From a checkpoint of a small image captioner: 12900 steps.
Rows from block 2 of the image encoder of a small image captioner, named by matrix and row number. Rows with one number belong to one neuron. Each number is 128 + 24 x the weight over its row's rms, rounded and kept within 0 to 255. All counts start at 0. Numbers have three digits each.
After each neuron's rows are labels from the 100 images, of 14976, where the neuron reaches its highest value: "top examples" is what is common among them. Only what is clearly more common there than usual is listed. The data: simulated telescope pictures of galaxies.
# fc1: MLP up (encoder.blocks.2.mlp.fc1.weight, 480x160), inputs 0-159
# fc2: MLP down (encoder.blocks.2.mlp.fc2.weight, 160x480, transposed), outputs 0-159

fc1.403:130119128144125164135161129139109173130135137139138098085114092139114121121150131102184096118106091121130086113163128151094114138129105117130144140112141129131074112106133106153125123077124108105113139131136155123144128157092124118133094094151086114119138100127135086126119155102137117160140154065114116107124175137138172153147139124151149148130077148131125151116085114162167077148134140111173140103164148094099087139174108140153136119102137104144127093116107169150132156150082108
fc2.403:130107137137115141099118140077115136143167101130164098137144135149178130163142108109142152173130105127128129102132165147133142133111140117130092125151094110135144097198108120124118103147108129095145088122100108087099123124106148148112122176145126132121124144167141174158163139153145105095135129204108126135169091138132085120116159118092147148140095150092142114132085158112122141121112130131116126134111135133086095108136154130110136114149112111180156097127130086163150097159090102
top examples: star cluster

fc1.461:106134148146129143120150134111122115113148127135112155097132142149178130116113107123138127106147129124106111131115153157129116124096116124139127107149131085136126123156108121161107172153122146114135171188066158123092132103165119078105129137112104105134121096196132110114147134172159074132076179149131142094173110142180108130105164137103107140171103136153136151138130095145109112105148155137118144135134109113134153163089122145166113103130080108143179142144119125133113122105096143
fc2.461:101100114140115113112130113121107135125119186134139099142124139170160137121117131124105142121167112111106109125114128161107133122100165117124158112129157117092125120106112169134103118189154118152132115109120127181110147141125109116114117103122083101158175121089152110136092158135097118142113116096115099131142143111096154146120085110159140144189127162151109131169090142132179111101121161158161107115125146143115079114096151160131111130097192131154108098150147127134149153162103170
top examples: ring galaxy; tilted

fc1.242:129122116135130150110124174102136129137110121147138107164116130094102126129102097106042106169109138142149155129124148080096114098124114102122140165143158088095184139150105134109102108155118128093113145125115135144126118127129141132129109184139142155102136124142082154138141136136100134136139110150142137144141063118140075137117097141085115134131142094123137139144134127137125207139119114105096160130121119139137204101165191103093113141137125138129130126140124117120098125138153143
fc2.242:168135141166141116154124117147184116132093123141103132134092139131137071136108143143151105133136128141124090088139130076156130138135106131121179149136121127139120127103162133123143113165094168127124142111142101174118136138124117161144115155146104166104112121150146071167130135102090103146121131155180119111119123131128130121108108126076097107157116117191143128134149093077067145142152071123116147106118123130172136151146104129137093094126117111134130124124123126117125110085147184
top examples: merging pair

fc1.423:113082162115154153144153129091158115114162153091092105126153146130104136142137121122109131159126135136124085167104139130126127087109148090117114150140112112131118116162101157148119114161140121153112139128116135166097137092075112150127108128088161157115174128112134160126135089141138126151126104153118139125130125122182088181137119130110112156154155113129143185117124120145155153125118095140119185103135137138122095066188164141109145142146098101100168141116083149118136124153098108
fc2.423:107124126148093145201143135114101138092166134165094099116130118107098126131129219115120092156119140123136123163154139149111154119115116109116136145134165114131109112128153139124133105181138112122168130137128115126085091159120098158117119127098178122127102078124112121163120128117149151084128143087081115114134160128111143125131118104118154125132129127117114122133132111139122125173120144169174101115112120122105136104153138115140159172125117087064133172140148142165093143132124090
top examples: barred spiral; round elliptical

fc1.292:108145146098113098150134104076127130120101138159120151138159101128116146117151134170115099145136135191171124136127100145120137116122136114126140125152095101092147091100146110140105156146141117139097109093084149104138126117128133134122141110121148116197182120118156121120194129113098126118130154131095074122172102130133121107127116120121116109100100099131138127197120183143143150131135130133098139171111143111136135132145105134114122159153121128141142127093112108155210109090152139
fc2.292:125114115099138123170130108145082127115109174124138103145128122114134142097050171136174118098152126096151145113101126145095114144141125142163094123119148160106128120150110122151115131191121140125119137136160150096139079098140136122142167087152115100126159105093127122110108127099114107103103138115125120149116152134126178090141083125120142108060123111116112135129141152149163147102130137148125078108078135134123103112094114127100111080144127137131130114141104170173164132111160145
top examples: bright star with spikes; merging pair; lensed arc

fc1.273:124160103122131105100085124134182108134144128139156117156121153112099134120130128168079140151133183122130160163146158092146147131088133139153139155131135106124087092112130128113118117135111116137147124147087106157098093135139145136129147187123130141105107136145126145118146130137068117120123124184123159113130052130140099113091091115118143121122150106123124131163165107111175145118112084144123119142066121122141173144149123137125116162168114151142133142131099090150152082107152146
fc2.273:116162147160155076159149120123133129075136119117108136110108137142147103102102183167116110085129139129136119148120107104132136144110134129115148128102159142126085117056133143128131125155142155142096136119147125149147114096193151127167150111122107180104137128094115128123131144125122099185099184111162109109115121151110143082139123121117117110103125114175108158153147111156122126115120123123129104114107114147177134124099078146114103097134106146098111130138099162157108117093172154
top examples: many stars; merging pair

fc1.348:106131170118110160102144179072097125135120150101091145141110149142151110144133135101112107077156159155114131137150107078165079151096123069150132135120144112146110113152114121134087114161137134173147163182102151158104135099129132115173157143158106116108155124121110130089168103157137140143108138099144110135127120125123087112137126103141140124159096135124172158165121163147122140132108138119130114138138144118159120130137114121127127078087072128112089137132134143132179153146119138
fc2.348:112122096154132118131133115147098134132132059124136146127147092097173111117104152156153126091156120117132113128140132151077130152139162046112147144149121139108103098129107158140148130233142135139116140136137109143101103103131140144137149134118124074141103082122131122143090128121116114093132145104137118168129111129128164137087065124108096110149144128121108118125108119130109153152124161130165093123144128116133128132159085133155093128115125117109170159121127132153148143113174144
top examples: barred spiral; winding: anticlockwise outward; winding: clockwise outward

fc1.96:136107189118143158144119157112168121145100161063158138125171102110166150163152176114089163143151131138137121124139157081182130124122119160162155140146142160143142128118130133123127135126130148132096137148110120089111094137161115118107152146162133118148141159152128148096108122102113120110133113120129133186168127128161119111154124161171131103107120092121145165125128095117166127098091107144149123108155102172148107149138139182108098105098117159127089101110135136128147124108157147
fc2.96:079142104142103163119108103144104130109135132152192134159127092117128129116095140120127170103135132089135149127108092107115094084145091148161162145112120112123118138113140147077126146089156166140129161162146115148128183104147174158137129092153111112109087122108155118124089137156125103129103125104130108093090146160102118142109125120133100113152140138118123159127106096086131148113129124149145120154167111150140132104119142150118104143121206124135084135160139164164156149128156135
top examples: ring galaxy; tilted

fc1.94:116149179121125120106116172060133113105130130110123104131094089140091101148125133108077111120125143139137132139145159073124112153141111082143128162106158101145116121126167126178093128134108117145140124136101140162135119113131126142146112138130107128153156163121085136091160110144127153181146163102130128156110096137176160097123120116098111135106110109128112152138177161165183149119128142173131106139102122109171144112140107118093127109123094174106137101135130150160128131142160090
fc2.94:121155127118136106176153137170128122095124141120158098096142124112199107098100164098169142095158107124164157104126112154085125144125139091127147113127124146125118097126115157087095146225128116157096136132125127129132094120134117136118112126113156102134142097120120156160092131110130117085109137105148145106147140138106150133129115124139100090149104097147118120152105121151076162127123140156124092146148148132124162120135094163131102139114174112168125145153156138172136145084118134
top examples: barred spiral; winding: clockwise outward; winding: anticlockwise outward

fc1.456:126099109159127106123094151185134099091115123149173128115137112184110156125103083102108171148072171107148104116165117085164148099153129130122116161121160106080130147125175090135126125096186128139146137123138123146132137167148100079111110141131103161146160126116109114156127137110160146165130112115120125130125103128092150150140142089170137151159150119101133141126107164109129146145114112144158113146145112106106123172143169130104122153134155128150108120122121139086141103089125117
fc2.456:159148122137097112198124105098140124126126108146123154130114171111119121136189073163108109133112168160094128097121147121155109151111108141182126119124174110112134115121139115127136122085111146108142112142090092081107130129131152140165116119138149143113141149149139182171154155128117122196113122127141126084150102164119116107108158135114151167162153130142120144126131148096142175111136111144115177146116135103107104155122132118175132097139105130097115121104097127132105081126147140
top examples: merging pair

fc1.437:114096100127112133077110136173126103112110159152114124124128142167125140148133124094147128117112071080174142123153099128144148134076127087128170108160148158151121130149086129099165129132121166159115097116092132094137138157135131123126139122084134118080088134130166111149135128125096125090145161161119141132135128131128160106133100130142161156108077183135170130115118119130122137085125134141132120136118142113127164147161082097131112125095193163101119112107134150110150122143133165
fc2.437:140125161124176090096145171098126131150147146137138122158129172130094134159120100147108119086120093141098139116139124108135128129153119172096080113132132134145130111118124109096154142109129152130146133138107115101131094128103127095166115096107142139104106122118106126138163144145100121130089116162188084109139128117176125124143092159131141115099088094119118098136147113156114136156102072123122175118142161134123091128126059116158134143135115139134144143112106121138110112184169065
top examples: noisy; bright star with spikes; merging pair; flattened elliptical

fc1.222:135137097110104143097150096067086142139115109117132162111134124139142140120137136138141101177085101100094121160151107164095102124148167164110137139126111169109114150093149150145143123084149121120140154113162104109103172168121152095139079113134099137117110100125162074119083114120103092126122113100137126128087148142142113195090161132148154152148146129127145099133089115120132119131147154126117142163147126167085143102132133120141143127154151086170137108127119110112102116148111107
fc2.222:152104173117121119113112121111123162165105101150146110128128150161201166161168129154128130118159131131103111133129131148123138108164128099157140082109152111130142112178115107131118147122096099123177111140080109064112123138124132119114143173105126116143120151152165115156181124132140128103135118182116130132149109108110113129114111116104130173102121111106111130106110149116186144134099091132127120116131103127166090106128154141109131083166115095154122132126122116115151055155117141
top examples: many-armed spiral; small; tilted; winding: clockwise outward

fc1.203:115081133134139116104169143059121129108114132126082191111099158159108164077136141106120118119142097145149126111143131117140115087127147149131124149160124114118140137184126103109124122099153090124140125164127131113143144112126131105123140124126125119088152167160099092097144135136141099119120119129125164133137099124141053110100136144129141177163105141124164129078109103171136095116125160161155128132165147081097140126148161133126131137111091082109167126108145145135130129166103134
fc2.203:141136097144108109164134083125122170120128107128112151136133125097187118144094109132139110117142054077058104097113155172103143133140105097112161138124110135113150132111137125109150134212121149107159146126128113113130094128130149131122170124115103063117111124110157143134129133115135111085090149148154081136114109147143120156115079113147105146104133133119122118135098129099126149138137140125129147113129153130104085110132114160188102095153162120130125137159126136127149120125153159
top examples: many stars; flattened elliptical; edge-on disc

fc1.74:131124100152124172157170102118134152109117145117113128070096097131082138146134168122151094161114105126172169128116113118141110143139142116148144095153136120142116113118128101142121136100115111158112166102136169080157148141091132121143108085095089080167132108121117091144089145125116096159124142099121121101130155126150161150130160134165122162108111150098130118089134151151143085096126120075149130134151162125085129112129168127127120100122138104144149116103129169133157120108102072
fc2.74:132125159133130120150112159117138179140116138135148092169115158141173142163143061116154146154132094146088120098141131149126162142113135096098123132116079125163164132150131122112124107101173134108118100142095096074090132135110135154122112159142154121101114179138148154117173157137150144095116102167125118185138153130126102134115144112123124133078116112116145087119125140114184111134118121119117122110113132125133099115112165145127134111154150104202130094168147131138146103138103139
top examples: star cluster; bright star with spikes

fc1.143:120150133132128120130186124110134135168165116096154104149118113130117164118161113101114146116165108124148085123110180120127135124159137116133111085109101095138161135112130160085155108169118136119108138160130133116140131111147090119092137149121156145137146119146146140157088109131140146143124121090108150145131154101125087120131122081152108179128177083113105120126149130124132190113169115091122164150143139173127101172117131171133080114142115117115188147137131144090159121100107105
fc2.143:161105132093138137124150125092145145165163105134135106101120123087087071129103075120159131148134124121127112121156165138135161092080106151126146107163155093101143130146132189158126138130139137133119127123110182165136145095105117112120115163146156163098133134163134116111115120164097127168154109140123110094115151141106158136120131127141067136113158168168099150141131152149101147110121131085110149074138145102140157152113142108142123114137142142157156116158135149096104112156164116
top examples: many stars; small

fc1.79:119124123138114124160145107115141112096143103138101126135123089149096123143053101122116100105112106113140143093126130084161093106106102094126120140090141129163097095170136132123152065103121144129143123153136109137176152097155127182165125117136102091149186099164113106132131093131123108103157111137125173163106106126120089098163144111142109155147107138159185109160112110134089132091146114143142123105133164109166132115136161099113138127144161144123133141130106124143142138129125091
fc2.79:101138137096104134161101143111131108123130090111133120117117132119078093148135079125147110124118134175154087109128137080185128110114110118127177139175104158146133086102149154121139131175111156113088116128145114103169116139139123121171135132089174141109103106125139143152144133132122139168127166133131101126149121124112123096128137149105106125165146165109148113133160156085098158148134084115098167150156149132111155137182101123155085129143156123115107095112158133126120130142153077
top examples: barred spiral; ring galaxy

fc1.421:094135132143121110090094121143157097137103140128118132180136143076120129149162131179066098148149157111129130158159175140119136155111097164093120126135152117120134123101119154158135103125187105120122097139131110130112131101136124115101099176153128146181106145143163127133098099148099138132126116145144103105145091116092133120125089084088135093090115119146088133141149135097135111100094096117115127165097104139121151148129139145141137140142119179099130148126142062121116141126157106
fc2.421:144107132150122117131139109154160137102117124146125131144127109143118126142117140107137091114148118144150119072103108116142124140145198129135151143138173138085136155113142123145144143123136152165122116111134138184119105099185120116111128112166096086156179152085110144124117121140129126092085138113152130091084138121144139071139116140156116102098132119148155089130148118145114122101111109123085117125122145109179133126075155168107094131094090120171149138100106147126155146115157186
top examples: bright star with spikes; lensed arc

fc1.264:116096145138131096129152102095098109137161150121106200112147138105090149095192126113136125124201118141127099107124131178138071115118121101135121146107104142121155121138103118107122141120117097140159128186096149100144142124116160119144162114150113100096152135103137105133124126143174126133120155101117120188134161130135105119141127151110124139149105134077115143114109097155131082151139144136140126114179150130113138141126128158095103090114098104120158143096124125126133182167125139
fc2.264:106130108094098157137118110118148099126123079130109108106144114129101119148095131098113151091116120098149096141124147127133116096129143107134121127148159139129146114149098173138113109151165110132119127132107128138144168152163141144042113126129139184140124113120128115126177088142114133090142146206107060133118099121146114159167085093114105138153159108139173115113075140169107155125129137129130110122176125109137109133105134133140118146137173151140173150123151113132143132133130156
top examples: many stars; edge-on disc; flattened elliptical

fc1.14:128152132121162085088117121146161099121108151173126170158101174102105112118110127128107144129114160109131182146117160180128146127167122144142130128103130111132098128123148128156115138122106120118143127183094113110129111130205122116129126135103135134126134108122133129118141166142058127135126151149126128145149114140074106098123089103109123050101102137103109133152139159127129122105145126133087112129127106157171148118086126101105119148153092117117107169137115079155133094097132127
fc2.14:151116127118158096129132121175139101095108126125124168153115101146135116140099146102128144085124119123130158123076080113100142134147124168113139157095140120092131125057118151156121136130179146169112127120104143146152120104163122112128132117146113119115148109111102114114125148125123139147107140086134123109088191103161169096121101118150150120143157151157146137134133099179111138117117136107076174148129149116169136086096115158138121116107099165094124141128132128138121150102160196
top examples: lensed arc; bright star with spikes; noisy

fc1.19:185155109154178151142153129107124134108131127112136160138112119122085129098136141109117138114161132126132175159119135114116135097124139133141117137108181135151119070125119155177179137100129130127134038100095150098091144175128110136135088137141158122119128135101155118112082119113150150153108124128160141130092148122136097125173148127136067140116097089133139165093107132147122124108122136114106134154133094109107137166115152140133107140097118094116102124073120113128154162111136133
fc2.19:158104148087143116138106098147137134132132112139139079104149110126151136107129118106126113131129144130134111154132082142128115162159168139143087125129118121106164108135161191137123116134119117135091105082111133105108175142111135082149136081182053103142113137111099071140164132174154135118140118158087102107097133105140148144120136147131118153139147114134120114100122125138139135119134188129144154092110152184127110112129110082123148084162150110143128155145104165147111133112112130
top examples: ring galaxy; tilted

fc1.69:123137105124126094091070127102131097148116129153165146169133172072145142131137130174092131147156152140097157134169148144113151116128115148118130190132130135138114095075130135154114148113137129100146134133127118169091107145160179127086151147125135151149112106142134149123144160106094133121125165142105150120154062126136116112102079111130124088089124110159121123150172124142136158129126135116120142147100126131154164137107096106112161163124095155117145152130101093099117129100122168
fc2.69:124160123111179104137115098140139146094135138125110129105128102164172114092119153148107127061132127131147131136108108132153107148159153140144143121081142125124097111048139131136123133150129151148124115139125133152159106107181132128145164091117071135123150115068116155107143168137122146133109168107131143110099112142133140120135085134149115097117129147150087148168160138171132132105111143101122104120116129108162131109088108172108139087120106123116115095109107131129159134113150199
top examples: many stars; lensed arc; noisy; bright star with spikes

fc1.462:146170096110140152128117116095121151121122153124159168130126134108107100111141110107080155155098131119095170161124132113120139111125147165133142122106147115125126097096151165151158133127170131121130082095102166119091151136152128159163104083135114133101122134114158126099109090145160144178117125101155103113064106151132147141185152135159073143100137097138150122103141127164153140143131148132106120160111080145081139148090137125145140145112117073127106129080121140119133132114137115
fc2.462:176114157127171123148110089141138126105126121144155112135131081118119114078125133103116137111134152129168114184129080138131126155151156148134095103092144141125166109122138187135151131129159128154093089088107153096090175145140104097165109087174074091128136118091115070132130117172144153148143113153123118114085143116133150128140138130130095128133113113134104139102119150152141119119145188146131132126113151160130127138101115106092132085156111106124126157112100154152126138121117126
top examples: many-armed spiral; winding: clockwise outward; winding: anticlockwise outward; two-armed spiral

fc1.220:116132151116132144147115135104107156152131142148105127138152125105044155104137108150108127124111124150149134140126142128145091171143116170142106083073130115135130132135122133172142136075119106121121115134130105140122099129133102149165124122175100071127141125136145089114163127138100164144145153110086120120117119119129155169168128118084108134078156100137101162121178127147149074123131139125150119138122115095113109102138133092156136063133074150093145095104125120118118133133165122
fc2.220:098105115112129102140128122157113124120092169117155106126121110113163111135109155098160103122146112106136134139123118129110119100123123068124091133132107147114140121119133129117124135156143104170144099107097111118130119101083101185080146160129140131122144090127100121150073092090138117113102120095106146125115147126106123144123088114120154095117137042122169121138109128173098124123119119168125136141150100144110104123104140164087091153141190131173108151134157142152150115087092139
top examples: noisy; barred spiral; tilted; lensed arc

fc1.172:143120112146126138118101144118118141093142164156095097157140100125112103164151105144065108161106136131111130165130174076123132144112136140109132138152152096138134134138142114093126125154137114158107111078139113112110103111092119132137110167137171149088074142188122124131208126105126125139152110169179108146150110141124113141138113099139092132153123122134131124121152136103098153131077113117105125103069107171143110127118175107118126109148115138114128139154122126113149113091128172
fc2.172:163138137166094129145110136178133115154122176112134103146137118140171131108135145143208096102155075131158143152127126108091144155126125114106119136118113192109102119107147119095117133118145138143099143099144135135091133094132127147136121127095113137098117135104170137147114085123123081149131116052132119151120151135093123098138154122103127125133108133154112163137183034102141107141133136136146154140094071120135139121148105116128119118133148128135110106134113129147118109119120110
top examples: merging pair

fc1.199:115154120151111151086148112086108129111124149131134122145112097127090104188098112158127122141166100106142166100075105108122074129126139149134151101164174137131133087089152181137110131127158126152092168139106125137160121121113125124120138126127140117160117070161142095106154140160106161161155146117133161127126113145153125142075151090127142105159138117139145094174152099142112097149140118122147110144110150104119173132108148117148117077114097133128142140125153087137113141102159116
fc2.199:129121161125179139135160124123105129111102128172132133171124160179173133117114185102173105093167142180134114114114158158110150137123153135141118146127154127093147123157113147103115099145114120156136118109179138151112080130143116167125110133133132107139120143123125153172148124121092067127100134144131138099125163110101125081101082161140131138199113165121122105131149157140119150144112093144109069114166136144159128124141100142136100126126138117129141151125139140132165098125115152
top examples: noisy; flattened elliptical; round elliptical

fc1.331:154118121095149125151177119095080144147123094102110119127107126137123106109127158127175097151122102122118135130104122150104089132140142111116126143117119145108125136123147125170110129082099113100104157119159139119149139143098125134142118091130086139161131082132144122114103130127129121102145107092163121098109133131154196179151186132127138178141152143109145146081101102150131072147153163125142133137176137099064087114146127139160131148121127125151158135098119158131135146170104090
fc2.331:135106151117124123097121147128122147148153124145114098170146132143167170135139097111139127165131116114128101130118170130124138136135124108177137125119109112145168127214117111146118133152087090101171110140105098117124113146081133179105096163104130115144093116146116124168162130126180140084152138197103114163168125095134096133107122123117141148141113118126139126110123170133125136115132140165109108125138116128109111114163140130101132083169154093183125146122138106133137093162090116
top examples: star cluster; many-armed spiral

fc1.232:111155115127116142097139115114134122141140132148120112148137103128048106127123127164099071130138134158139150116131106099149067172109139160107165111104146152098098119120141122143086145139166146142126148104135161184151111110133153140142145098111105121173126111124119107095118151134102127170093182103112136117131147123165155096127126092099131125071131113153097116153154098141127092130127155139116116160106124117140151132161098118150120074121102136141139155127162143131133200120122118
fc2.232:142102135153117099170120149108125107127116111129158087118114143169160132087141146115169131139154131111171132123119094156110149159163173090150123130120125145119117083149116149121072128193124117145123098103127094124144119121125126143139097161114142137122124148097102164136103157107112109099113198126161146139172161135098138053116146114140130143123134144108102136184118145166156141136089116132136108096131124115167132129145070151132145118124140126122136133150152162155133123125103174
top examples: lensed arc

fc1.128:173084135178184140093113131120163118153129095126126119118110150147148141105137129182144152119139144168142092134132147110177151118120108133158132104127179101168108097162108121105167081160124136126131089113129087111064126149102133120153113134117125120106171170130137097133125125133153115132154110120120144120142133155065135138118158131123066130096109102099137129121118147117154102124161135143157109142139143145111133134173140112092145142130133120104114152091154107079123104133115097
fc2.128:113125103146113140144140155127110127159167088092121132101135152120169107130152145160121142166092132127089136087095149127118123141144093122117162085137143141132074111133156133084176144206150108127151126139135120156112117104119092152155119129099151135109140152128127109130114091114133120126148137123145113164113114186088131153131150096139083139148116113071153137142143133097142145174170134154121111108161118149115140108138132087170138118090134082173126114110134136094148121102111105
top examples: noisy; round elliptical; bright star with spikes

fc1.82:131138126166125125130093144116131123121144146106137083133086128133085106107084113115076152135104145155129143105141120106150132134114117151102131159142126107133124128169097123131140136129131129143125112152130138122164133132141162128146163207126154178099112158157102137135141106158156148152174047157113157200161112104105091098082105091156142103161119101107172090139167146158136155138134106109149133136124133110117157136138134095099122119148143122139101135103146104126121123126139126
fc2.82:153136107143108100191145119145127152113127137080122104123123166115158094121156102134166128136134117148092130111115141091133179146120147155106132153128131140106137157076134147147147122157153177120106143118126112116125102134139122129164123095105144121104110159121162125170111109119083097109080140103148108113083100157118125094110075133103117131165127158149166096104124100102133141155141075118164159104105146108163118120117096119145097090127072162085115152128113120124144124120108143
top examples: ring galaxy; tilted

fc1.406:123119148130162119151141120112116118111144195160126171140188082104087163129120113129112178114158129092175124147106120168109117131153108126111111117089133121163179141096117112178114151092109110130129094148097130120144127128140118121098138104134130088132118103090145134135093130154141164120152088137099147147142187095160119130139120121126159099123126119105095143114129167131129076113130132141133120125122132147119083154115197138120136136104101162116158120079111132139126139143096126
fc2.406:093124131093101141130097134091107150116120179142117124124143125140149124170129120083128130126136120104106143154115126118113122121155140153127094120144089121117139152138112131149054140140153117118122127140071162125168134107127128179102150140123132124128119142137131169136182162128149132092102081173075114153147125121154132104150105134139185109159148118141145107153097128156175110133111119118099088100100118121131069127111166131154150133124124187145135130161139144177127136165132161
top examples: barred spiral; tilted; winding: clockwise outward

fc1.22:121155107072158146095109148133141155093166117134115143118063126083132129158146113112123158153095115162140194136116113157099141141101155125099132116157128110129122114140113097146115106123110161144120134105130094134158137084091152135109132120167139112109083179124126127152091103131122116105108125166115154056098110107120107132109158102146117158135080127150110108137140125134149138119147099132144172127135167098099152131119129095112120082107078136141152135125149104134091109132111152
fc2.22:101089167116127132140112117139107099144083104138101142113116147132099126173117088141120141099098176118104088122082144163185104139134101160110091140128114117154144134119160153135165107109107086123125113111155174120096117186124139130126127157143125128149140163102124150133149094102091133188121148118163105100116154145095138155130180141127120132124145149112133152141101159108153129115084086107105159135105154130108134107119147101113100123142140190112117094106124129086118121110130149
top examples: bright star with spikes; round elliptical

fc1.12:134133102123135119069096161146127111154111108163130083183145148094121147143135124142066128149103168159122127135121155135152130116112132153131124168148161135131119099119130128162119085143145111105128126099084146111099138115158144133108145165099138148164108136123140132112142102125097145104148133138147124152136029138115091112108074100129106066137161120131155113154145103135114188119101111147112135145125102128148168129134125131136116121152081138100126141144101099119124120104161131
fc2.12:158172128127149089134132127152144131136093145128106118121125123135131088075100175147134113057154161154145125135146131109121114127141141139122149148112143159102110129094127112150101137174117163167096149129147122172118109136180104126140154133138133139119165123103100107113124122111130113137117141104125133115063141120095153099116124129144095097110140109175116148143152086133112162142149145126142102119100092147191120137114092135068085136133106122091127136135094125171109102083131163
top examples: many stars; merging pair; small

fc1.115:135101154126130088157136149108137115133141101127090146155110147126130182134155082124116133108160114122096115143081109160125137132088121150135127188168139128101100073105114102162071176123133119135121136176147114104136129128153164123101137126104135142105144141113114109119109145167099136136096140120128104144176121153134084123093132103157122076119108125116164103164081142114146146143114126128118161160098110125152098130123081137104137114085103104089140157124156091137157117128111152
fc2.115:147128134148129127127158109136087133094122090121084188148127122124125108117122150120101108121151110107142121134063119184113098130153122149127108141100121129112131141091118100136119139154124145144111161172151164158110136102143150066119132094122046121116127116089154123123135161130140144171105098171110111121114176110120151111162073125154119102149153150145125115167160119145170120146089134105122146147107134123131129134133092089140102096138120149105177150123136148169139123129145132
top examples: bright star with spikes; flattened elliptical

fc1.312:110121121109099156135119123148127135140149081087144148086092126170135134124114124090162135128046145144139160149122122116104147138128128124103132164151147123113113125147130105091124126121121151136098141084119169139142124144142163099148078135143074109122132118137077119127106123144150108142179134086116088121124144151147167171148180142147156155159139126136170134111098114114136145114123132132133151159135092139114066093131116105155141119167147135155110139144120173114157080139093113
fc2.312:140090157157137097144149129107129128145173126132163126121099171124196164127149112128144127174135127134153129132095144154114094129127141099138127107150136120156155109177131090098107118157138116082103133142101070088105126152109153172155128118114177092138102140136191144147142141155128138107120106141128120168161134155096093131087149146102126141115116127097127125102110152082168108106127131138116100106115128139096134124153152141134144097126136125159117114122115122108147071138104069
top examples: many-armed spiral; winding: clockwise outward; tilted; winding: anticlockwise outward

fc1.92:166081137163187123084116119117163105148132116141121109121116144123153153101129123157128149109148158181135089147150129125186147119118111138177138116132164099164126085136125139116136100169121136126120085128131087116057138133124146115153126113127105130104151159131122083120143122158163109132155125126098139097145095138076136147104157147131067125113111097112132123138117133137142117110147144149164102138138152169111128126180118123083141139133127138096115164093142112088106095130100129
fc2.92:087133086142104140138141148147113124160148105086123140120135174133171092133150139159138137155095124124091133100096142133124131133127113128126173091138125135128079112124129134077161137208165112125162149149142113172112096096133107156117120120067144145110144142127136142135109110105112118110116136095144115161127117193086145132121138088138081096136117118087143132167156113103142125184174126161126102116152118134132145114117121096173141127100130104166130120115147126095133130127131116
top examples: noisy; round elliptical; bright star with spikes; flattened elliptical

fc1.328:152071159152149141072112162057113100166131105113127120119100169156100139119155112148162115151147138155126124124159130105155129098112122128172144151151158116143127123158127125107139106142138115112127102159098147097098143160099151119172120147137120136122176176155118080086152120115173117127149113152124129141136113124097080142121146130125093154093098107135156148122114143145171088123150159142131121159154144154111135120182143145094115132138100110108117130118150097106145130150082134
fc2.328:135166098150116150160144093149114175133138114102120135125088133107200113123122145141152119136127083110069146099111164165083131149141109115106158098125120138092103126114111138110170155212133151121138154124139125132115113115148123149149141075120106112135122110115154141153132129124128106096114158092180096110098118149143170152135107138147079163163135104118123121116120133102129167145152141118149121117136105127107118134145099130181136094111152093146111143149137157131174144115151124
top examples: barred spiral; winding: clockwise outward; winding: anticlockwise outward

fc1.395:100152121104124145109128131138160146138106112100155110117125098164078170150087128115090132153073129176111146114154101116141109133113123124113110136148155115124083133203164120123127130131138169101109140073155123119145125099107138140115105142185096182126136127144139137136138149100162152152128098122118130139139095092126112149099149158167120154159170134133142106148115142099151173111125122118111132129128150127112104168154126105077127140132164094163106125136141169141160096091148125
fc2.395:151137150118121122153152148149130137164151152147144073147117175127170135112171115152126136160155139150133120113116117143110128140121112091121138091154134110124145115150130099136102109153085126105195110142169106086106077124127186158172107114118145091122125168153138162161158122154131153143123144141155161164152144164080157119101142099096104146129132129097116100141115131071135119124121108137153130103119085149113135133140137125124125085150093097146124100094122118085149122114148098
top examples: barred spiral; winding: clockwise outward; winding: anticlockwise outward

fc1.80:148171098120140160132131119090120146115125145120161162122128133114102103113141111111085154147107127124104171161128135104119138113123144166127134119103152114126124092096149160153168130121165131122133070082096168114094152144148124156164102090131116131105118138116162120097101090138164145179126118093156109119071114148138140139177155136159077147100135087134152127098140124157150129141128149126109127158111085142079140151102144122147138140106122071127101130071123140120138142106132112
fc2.80:174102157121168112146111085146146126118131110139157103131136082122120117086124138105120132111129154126171106180121068133128125158150157144138091103101139142121169113128141187127146123134150126150092100086119141096089177142133110093165114080174056089131137122094111070134133117167148154135151118147120113120089141115134148134131132133123101127128121112129102140105127154145145117118152189145136139120116154165133129130108113107092132081160121105121126150125105154143133137118118128
top examples: many-armed spiral; winding: clockwise outward; winding: anticlockwise outward